config.toml
train_examples = 195000
parallel_block = false
weight_decay = 0.1
Rows from block 3, named by matrix and row number. Rows with one number belong to one neuron. Each number is 50 + 12 x the weight over its row's rms, rounded and kept within 0 to 99. All counts start at 0. After the name is the row's rms in percent of the matrix's.
# fc1: MLP up (model.blocks.3.mlp.fc1.weight, 1152x192), inputs 96-191
# fc2: MLP down (model.blocks.3.mlp.fc2.weight, 192x1152, transposed), outputs 96-191
fc1.786 112:73 58 40 50 58 50 64 38 58 50 50 50 50 50 50 36 50 50 24 50 37 39 50 35 71 50 50 60 69 50 63 54 62 50 50 50 62 50 54 58 76 50 19 50 68 50 50 63 30 50 50 50 43 50 29 50 65 63 50 50 57 33 27 66 50 50 50 50 44 45 50 50 60 30 50 50 50 38 37 50 50 50 50 50 50 50 66 42 35 50 50 50 74 53 84 72
fc2.786 118:34 50 14 59 45 28 59 50 77 50 29 27 50 50 48 50 35 50 50 12 45 50 62 50 50 50 50 59 35 70 50 50 53 68 62 50 68 50 50 50 32 50 50 50 30 71 56 43 35 82 59 43 59 37 50 32 50 50 50 19 37 50 50 59 50 45 50 67 63 70 58 55 50 50 52 59 50 50 50 28 50 50 50 50 46 50 42 40 50 80 43 50 50 69 50 57
fc1.787 102:65 50 50 58 50 50 50 50 50 50 50 50 72 42 35 50 50 50 50 50 50 50 61 50 45 50 12 50 50 50 50 50 50 56 50 50 50 29 57 50 61 42 50 72 50 53 50 62 50 77 67 50 68 28 62 50 50 50 50 50 39 50 50 43 07 62 48 19 50 50 50 50 50 50 50 50 32 50 51 50 50 50 50 50 50 31 27 71 50 50 59 74 50 67 50 28
fc2.787 100:50 50 36 50 30 62 36 74 50 52 72 50 50 35 38 50 50 38 57 50 36 30 56 50 50 44 29 50 14 62 50 50 50 50 53 50 50 50 53 58 67 50 50 50 65 50 50 37 39 50 50 50 36 40 61 55 50 63 50 22 50 50 81 31 50 53 50 60 46 50 50 63 49 64 64 50 61 46 50 56 42 56 50 50 85 64 50 50 50 59 50 68 50 50 50 19
fc1.788 105:60 63 50 50 50 73 33 50 25 33 38 36 50 27 50 50 50 50 15 59 50 60 51 50 32 50 36 50 50 50 50 54 50 58 50 50 50 70 57 50 41 50 50 50 50 68 50 50 40 56 63 50 50 59 50 50 50 43 50 68 50 50 50 50 33 50 50 50 50 28 50 50 50 50 50 48 50 51 76 41 39 62 50 50 50 31 50 50 11 37 50 16 50 26 50 50
fc2.788 106:50 50 43 22 56 38 25 50 83 50 50 50 50 50 44 30 50 50 50 50 50 50 31 50 50 29 50 37 50 50 28 50 74 39 66 35 42 50 50 64 50 55 50 74 50 70 50 72 37 50 50 33 50 33 37 26 50 50 56 50 45 36 50 56 66 50 39 56 39 50 52 37 50 50 50 50 34 59 50 50 61 50 65 50 50 75 46 50 70 50 50 60 57 50 50 52
fc1.789 074:66 30 50 64 33 60 63 41 44 64 50 66 58 50 40 44 45 33 50 50 35 43 50 40 36 63 43 50 41 50 42 50 60 50 37 50 50 56 50 78 50 27 50 58 62 72 26 50 40 50 68 50 59 40 50 50 50 67 41 60 66 59 59 50 57 50 28 50 63 58 50 63 70 39 60 61 44 42 50 61 50 57 50 59 76 37 50 63 60 50 77 37 39 36 66 66
fc2.789 045:50 37 58 58 39 27 50 75 32 43 14 66 50 50 50 42 50 61 59 31 32 40 50 63 50 41 39 50 37 37 42 50 58 50 50 68 50 50 57 50 64 50 68 72 63 29 50 38 64 50 29 31 59 41 30 50 50 25 43 44 50 59 29 57 50 40 31 50 67 60 50 68 63 50 50 61 43 71 27 50 29 50 50 50 50 50 68 50 52 50 50 63 29 37 37 34
fc1.790 097:50 50 41 63 40 50 37 50 50 50 50 62 50 22 60 70 35 50 50 20 50 50 50 50 22 50 40 38 50 50 50 50 50 50 42 50 50 50 50 52 50 50 69 50 59 61 50 50 50 42 50 38 68 50 50 26 50 50 66 50 50 65 34 37 73 68 34 45 41 50 50 83 50 50 50 62 57 50 50 47 50 38 42 50 50 50 50 40 31 50 68 50 41 75 50 62
fc2.790 091:50 50 50 50 50 42 05 50 50 29 65 55 50 81 36 50 50 50 50 40 77 74 50 50 50 50 23 61 50 35 50 50 50 24 50 50 35 74 50 50 31 50 59 50 50 50 59 50 66 67 42 79 39 72 50 55 50 50 50 30 50 35 50 50 46 68 36 50 50 50 26 50 50 50 35 50 43 68 50 50 62 50 50 50 50 50 29 50 73 50 50 63 58 50 50 51
fc1.791 109:57 50 50 50 28 66 35 50 50 69 50 50 60 38 41 42 50 58 50 50 50 36 60 38 40 35 66 38 18 50 62 25 50 50 50 50 50 37 50 50 61 50 72 34 50 58 39 55 50 50 50 50 50 50 61 50 50 50 45 50 71 50 40 23 50 50 61 50 50 50 70 50 50 56 50 69 50 50 59 68 50 68 50 41 20 50 72 50 22 50 50 50 45 59 61 37
fc2.791 131:50 26 44 57 50 50 65 50 28 50 32 47 60 35 50 41 53 62 50 45 50 57 50 81 50 51 50 46 50 26 49 50 50 50 48 73 66 34 54 50 50 40 58 64 50 50 50 50 50 50 50 50 48 85 25 50 57 50 42 60 29 66 50 77 19 34 50 38 70 25 62 68 64 33 50 50 52 57 50 50 50 60 50 50 50 50 49 50 37 40 38 79 42 50 75 43
fc1.792 107:56 39 58 63 50 50 50 50 84 50 50 50 50 60 50 52 43 36 50 50 59 21 60 45 37 50 50 50 73 50 65 50 85 50 50 50 50 50 73 50 50 50 69 39 57 50 50 63 65 61 50 50 50 48 27 63 50 50 50 50 66 50 30 30 63 53 50 50 50 65 58 50 50 28 50 54 13 39 50 50 50 50 28 50 67 83 50 50 50 34 70 71 27 39 63 50
fc2.792 099:50 50 50 50 51 00 50 50 35 50 50 50 50 50 50 71 50 81 42 50 50 33 50 57 50 50 50 50 50 60 99 16 50 50 50 50 53 50 50 50 50 31 50 50 50 50 50 50 50 50 50 50 34 50 50 50 50 50 57 50 50 50 20 71 23 40 76 50 63 50 50 33 84 50 50 50 50 58 50 50 38 50 50 50 70 51 50 50 59 50 50 50 50 72 50 53
fc1.793 089:50 30 50 33 50 62 15 32 50 07 62 39 44 50 50 88 67 50 34 41 16 50 42 50 61 67 50 50 50 50 23 76 77 40 74 39 28 43 50 59 43 50 50 50 62 72 50 50 50 50 50 58 50 50 50 56 50 50 42 50 50 50 50 50 50 50 27 50 43 50 58 72 50 50 78 50 62 50 35 50 68 31 50 50 50 65 50 50 50 30 30 50 21 50 50 50
fc2.793 080:50 52 23 50 57 50 50 34 50 50 34 75 29 50 62 50 38 92 50 50 50 50 50 50 50 64 59 50 50 50 50 50 31 50 50 50 40 21 27 24 72 50 50 50 77 50 77 28 74 50 59 46 50 50 50 50 45 50 50 50 50 50 50 50 50 50 37 44 61 47 50 24 75 50 50 50 35 50 50 50 50 50 68 67 42 50 50 72 50 50 72 62 50 50 45 50
fc1.794 108:87 35 75 41 44 50 50 38 50 50 50 50 82 50 50 50 50 24 78 50 50 50 34 59 31 50 70 50 67 42 46 34 50 64 50 58 50 50 50 50 37 50 64 50 72 57 50 66 50 83 38 50 66 50 50 50 50 50 50 50 68 63 50 39 30 36 50 50 41 63 43 50 50 47 50 50 63 50 50 61 50 50 50 36 50 16 50 76 50 33 50 50 51 50 38 34
fc2.794 116:51 35 50 50 50 50 66 50 50 50 50 50 50 71 42 49 38 50 35 50 50 50 47 63 48 50 73 50 50 33 57 50 50 71 58 28 25 50 22 50 50 80 38 42 50 42 19 50 50 56 50 50 50 50 50 61 86 36 39 37 69 50 87 48 50 50 50 23 56 50 42 50 50 50 50 42 49 55 50 50 50 50 31 51 20 60 68 21 50 46 46 39 55 50 50 55
fc1.795 109:64 13 50 27 50 50 66 38 24 50 50 50 61 41 50 50 37 42 50 50 50 50 41 44 50 52 78 50 68 50 20 22 71 50 24 50 35 36 50 66 15 59 44 50 29 61 60 61 50 68 50 60 62 50 50 50 25 50 50 50 50 67 50 50 29 50 50 50 50 50 50 50 50 50 50 50 39 50 36 63 50 50 50 35 62 21 50 69 50 76 50 57 57 50 54 59
fc2.795 116:77 30 59 63 50 57 63 50 50 36 37 44 50 67 52 50 50 73 50 50 50 71 50 50 50 50 66 72 73 37 50 50 47 50 50 18 38 50 50 23 50 50 27 26 58 50 50 50 68 39 50 61 22 58 50 50 50 26 53 67 38 37 69 62 50 81 50 50 50 32 50 50 50 50 37 58 50 50 50 50 50 50 18 50 50 50 63 53 54 35 50 65 66 50 34 49
fc1.796 111:50 69 56 55 76 67 30 68 50 28 50 50 70 38 32 50 50 50 50 50 50 31 58 50 50 50 50 30 49 50 50 50 60 63 50 37 34 68 42 65 63 45 63 73 50 58 50 50 36 76 50 25 50 50 50 61 72 50 32 72 50 50 50 50 39 60 50 57 69 50 43 75 50 35 50 50 19 50 50 59 50 50 50 85 50 34 50 82 73 43 50 50 50 50 67 31
fc2.796 102:72 50 50 62 85 50 77 50 50 56 50 52 70 57 50 50 50 50 32 64 21 50 50 50 25 63 50 50 29 50 50 58 50 50 32 50 58 50 50 56 46 43 50 50 50 43 76 44 50 50 16 50 50 50 56 50 50 50 25 28 50 69 50 50 61 32 50 69 62 26 48 38 91 20 50 50 77 65 50 50 50 48 50 50 50 58 50 50 37 38 20 71 50 50 50 37
fc1.797 096:64 50 54 34 63 50 50 50 48 50 71 27 50 38 64 50 44 50 50 50 28 37 41 50 50 45 38 50 82 63 68 18 67 62 50 50 16 64 50 50 42 50 50 50 50 69 50 50 23 50 09 61 36 50 50 37 58 50 50 75 45 50 50 70 50 55 50 50 63 50 50 59 50 50 62 50 50 31 50 50 50 68 50 50 50 26 50 50 23 76 50 36 66 50 50 58
fc2.797 095:41 31 50 50 34 50 35 50 31 50 54 50 41 40 73 66 60 41 50 68 40 41 59 50 54 49 58 50 72 50 50 50 65 50 50 31 38 50 36 64 37 68 11 50 50 50 50 50 50 61 50 43 50 50 50 50 62 50 24 34 50 44 32 51 50 50 28 50 50 50 83 38 50 50 51 40 50 50 50 50 55 50 70 44 64 14 50 65 44 40 29 50 56 50 50 41
fc1.798 110:65 50 50 50 58 45 50 62 50 63 62 40 34 69 43 35 50 32 68 37 31 45 52 50 40 50 50 50 54 50 50 43 30 61 50 50 52 50 50 52 50 50 50 50 62 60 50 72 50 50 50 50 45 59 68 50 39 59 50 50 67 64 50 75 60 50 51 50 50 50 50 62 50 50 36 50 67 60 50 64 50 50 18 50 50 50 63 50 54 50 46 50 63 65 50 50
fc2.798 126:50 50 50 50 64 50 41 50 71 33 50 50 42 69 66 42 50 43 52 50 43 31 52 50 73 18 23 42 50 52 74 70 56 50 50 50 23 50 50 50 50 59 32 25 17 50 50 50 49 37 48 26 50 50 50 74 50 50 50 50 57 50 50 34 50 41 50 75 45 67 71 50 50 13 79 50 22 32 43 50 67 50 50 50 79 50 50 50 50 47 50 50 34 44 25 50
fc1.799 109:41 50 37 43 50 50 37 44 62 39 58 50 50 50 58 69 33 50 50 38 47 50 71 50 54 41 50 44 38 42 62 50 44 50 50 76 62 39 59 50 50 50 11 50 61 64 50 50 31 62 50 70 27 50 30 50 60 67 50 32 37 39 50 50 58 37 39 80 50 76 50 50 64 74 50 81 43 50 50 50 66 50 67 50 33 46 50 50 50 49 50 68 31 38 43 50
fc2.799 094:50 50 83 33 50 15 50 50 50 50 41 50 50 50 70 50 76 57 52 50 50 53 50 50 50 30 13 50 50 59 50 50 50 50 50 50 23 50 50 50 50 50 50 50 33 59 50 50 50 36 59 50 50 33 50 50 44 50 72 39 50 50 50 38 86 45 50 50 37 14 50 50 50 50 68 62 50 50 50 35 50 65 57 73 50 50 64 22 50 50 50 50 32 46 66 50
fc1.800 074:60 50 24 60 58 81 58 50 50 50 50 50 56 41 64 50 50 66 29 59 50 50 50 50 40 50 43 29 40 61 50 59 50 58 50 50 74 50 70 41 68 50 58 57 37 59 57 50 41 67 64 50 42 67 58 50 61 50 50 50 58 50 41 43 37 91 38 50 50 62 30 62 63 63 50 50 50 50 50 50 27 50 50 65 74 33 35 58 59 50 26 23 35 50 50 50
fc2.800 043:69 50 50 29 50 50 36 29 50 50 36 50 65 50 61 68 34 50 68 50 44 62 38 50 50 68 50 50 60 19 34 40 62 38 60 36 61 39 32 50 50 38 33 71 66 50 64 68 50 50 50 72 58 36 50 85 39 29 50 50 50 64 59 50 50 61 50 38 50 50 50 45 43 50 21 50 41 68 50 56 50 42 72 74 44 41 50 29 50 50 65 59 64 50 32 33
fc1.801 073:50 58 50 58 83 50 62 50 50 50 50 25 57 28 50 50 63 64 50 50 50 50 50 50 69 50 50 39 57 30 37 58 50 50 63 50 40 50 40 57 70 60 50 50 77 50 50 70 43 61 44 32 50 50 39 50 76 35 50 56 71 37 50 39 50 50 50 63 50 42 43 83 50 38 64 30 50 50 50 39 63 50 39 62 41 58 50 73 50 50 50 50 32 50 72 39
fc2.801 057:93 50 56 62 60 58 37 50 50 55 71 63 65 61 56 38 50 43 50 58 20 45 35 50 67 50 50 50 50 40 50 50 64 31 50 71 56 39 59 69 50 23 50 43 60 36 50 38 38 50 26 66 50 20 50 21 42 28 50 61 31 40 41 58 33 50 30 50 50 50 50 35 50 31 50 50 60 50 65 35 50 56 50 70 70 40 50 59 34 34 50 50 50 50 50 50
fc1.802 116:50 60 50 68 67 62 50 44 21 40 37 41 56 28 50 30 50 50 50 50 50 38 50 50 25 50 42 44 50 50 35 59 23 42 29 65 61 50 32 50 40 50 50 69 65 40 50 50 82 28 50 50 50 64 61 50 57 50 29 50 31 26 50 73 50 50 34 64 50 50 53 50 50 43 50 48 63 11 62 50 50 50 50 62 42 12 50 50 52 45 66 50 50 44 50 23
fc2.802 132:39 50 36 57 50 34 66 36 68 50 71 64 50 50 59 50 50 39 50 50 18 12 50 50 50 39 50 68 41 74 68 67 70 52 50 50 50 73 51 50 81 50 50 50 41 50 50 37 32 46 30 40 67 56 46 50 50 50 50 50 47 50 50 62 70 50 50 50 60 50 72 71 50 27 58 62 41 69 36 50 66 50 44 50 50 59 56 50 37 36 38 53 66 43 59 50